From a checkpoint of a small multi-label audio tagger: arch quartznet, trained on short pieces for a synthesised band: melody, chords, bass and drums.
Rows from block 14 of a small multi-label audio tagger, named by matrix and row number. Rows with one number belong to one channel. Each number is 50 + 10 x the weight over its row's rms, rounded and kept within 0 to 99. All counts start at 0. After the name is the row's rms in percent of the matrix's.
After each channel's rows are labels from the 100 clips, of 14848, where the channel reaches its highest value: "top examples" is what is common among them; "loudest band" is the band of the loudest frequency at the time of the peak. Only what is clearly more common there than usual is listed. The data: short pieces for a synthesised band: melody, chords, bass and drums. In brackets: how many of the 100.
# convs1: first pointwise conv (model.blocks.14.convs.1.weight, 288x288x1), inputs 144-215
# convs3: second pointwise conv (model.blocks.14.convs.3.weight, 288x288x1, transposed), outputs 144-215

convs1.162 091:49 39 56 37 71 46 54 40 27 48 53 47 57 51 65 43 44 44 38 46 42 54 42 29 00 50 63 44 40 43 50 32 54 58 72 50 47 43 55 56 41 37 57 40 44 63 47 69 31 44 56 41 67 54 55 64 44 35 52 51 57 54 73 57 62 46 69 53 54 52 53 44
convs3.162 104:46 28 68 39 38 55 33 35 41 45 52 58 54 58 53 47 46 52 41 38 57 46 60 50 49 68 37 35 48 61 39 62 42 37 47 69 42 48 43 60 58 53 45 74 50 54 63 40 56 34 54 39 53 47 71 37 50 57 41 42 57 51 35 54 51 66 53 47 36 36 41 47
top examples: square lead (37); sine tone (29)
loudest band: 250 to 500 Hz (59)

convs1.280 102:60 59 48 41 31 36 44 49 50 74 40 62 59 46 36 59 33 59 42 54 53 46 52 57 77 66 50 42 47 57 63 55 58 52 20 57 44 46 44 55 64 45 55 52 56 39 53 48 66 68 57 31 50 61 44 63 54 40 42 51 44 65 53 45 33 44 48 35 45 38 52 47
convs3.280 095:38 43 54 50 65 38 49 57 54 53 72 55 38 51 42 41 50 59 31 70 52 52 46 35 37 42 55 52 42 39 31 43 39 40 60 33 57 56 51 51 64 61 37 47 60 52 42 45 42 58 31 50 53 48 40 51 61 44 59 34 27 47 56 42 34 55 65 38 65 46 51 51
top examples: oboe-like (65)
loudest band: 1000 to 2000 Hz (56)

convs1.184 104:44 60 45 42 43 34 63 41 38 39 48 42 50 56 67 42 44 56 52 54 44 53 48 54 47 59 42 56 39 66 56 55 68 55 44 52 48 45 49 68 53 48 65 67 33 55 41 56 58 50 45 68 56 31 52 48 51 46 46 55 46 51 51 38 54 49 60 65 65 53 53 41
convs3.184 102:57 49 62 51 55 27 49 41 57 35 49 41 56 62 42 45 40 49 63 36 54 39 57 61 64 46 46 42 55 56 58 47 48 73 65 56 51 48 32 40 43 61 55 52 26 25 29 75 66 42 55 52 50 45 47 33 45 43 38 48 46 68 58 38 52 41 60 38 45 66 49 48
top examples: trumpet-like (36)
loudest band: 1000 to 2000 Hz (31)

convs1.200 103:60 61 62 49 42 54 39 43 60 53 38 43 49 46 58 61 56 50 53 50 55 53 36 35 64 63 52 33 49 48 39 45 70 60 65 42 42 61 55 47 50 56 59 67 48 43 56 45 33 37 57 48 45 64 44 59 35 47 59 42 38 52 51 34 40 46 53 54 65 59 54 61
convs3.200 096:48 54 53 56 39 57 52 47 58 46 51 40 64 60 30 64 65 33 58 58 39 48 52 40 38 61 42 27 42 70 45 47 51 62 52 36 57 56 38 46 61 76 52 43 71 60 40 56 63 57 32 46 55 27 53 52 50 55 52 54 53 49 59 53 44 52 40 45 35 50 71 43
top examples: flute-like (44); crash cymbal (39)
loudest band: 500 to 1000 Hz (37)

convs1.127 099:23 59 61 47 49 47 49 45 56 52 56 61 54 60 45 52 43 43 56 55 50 49 53 26 53 52 58 75 32 64 59 38 75 60 48 54 65 56 29 56 51 56 51 47 64 71 74 56 59 67 51 42 62 43 54 43 41 59 51 51 26 37 56 44 45 45 50 52 49 37 66 61
convs3.127 093:60 52 49 65 68 52 68 54 36 44 34 40 52 58 43 34 61 66 62 51 46 40 51 44 66 62 45 40 52 33 48 46 60 48 38 43 60 50 39 49 57 47 51 52 38 41 45 55 41 48 54 42 60 47 61 54 58 41 50 57 42 56 47 64 51 38 49 64 40 62 36 44
top examples: thin (high-pass) (34)
loudest band: 1000 to 2000 Hz (26)

convs1.188 110:46 40 43 58 43 50 48 53 50 65 55 54 57 57 49 36 58 61 45 62 45 63 45 60 45 52 52 67 40 61 43 57 52 39 47 50 49 48 43 40 39 64 62 45 42 74 53 59 65 63 48 35 47 62 42 56 38 53 45 66 47 49 46 55 43 49 39 48 51 54 47 48
convs3.188 099:54 33 35 51 48 38 67 46 45 44 55 49 66 52 63 52 45 27 46 47 46 63 54 53 61 37 49 58 59 43 47 39 53 53 52 56 62 59 54 39 47 61 45 40 67 52 37 49 66 42 49 54 62 64 49 59 42 35 40 46 69 47 58 52 82 37 48 70 56 65 38 68
top examples: white noise (39); crash cymbal (37)
loudest band: 1000 to 2000 Hz (26)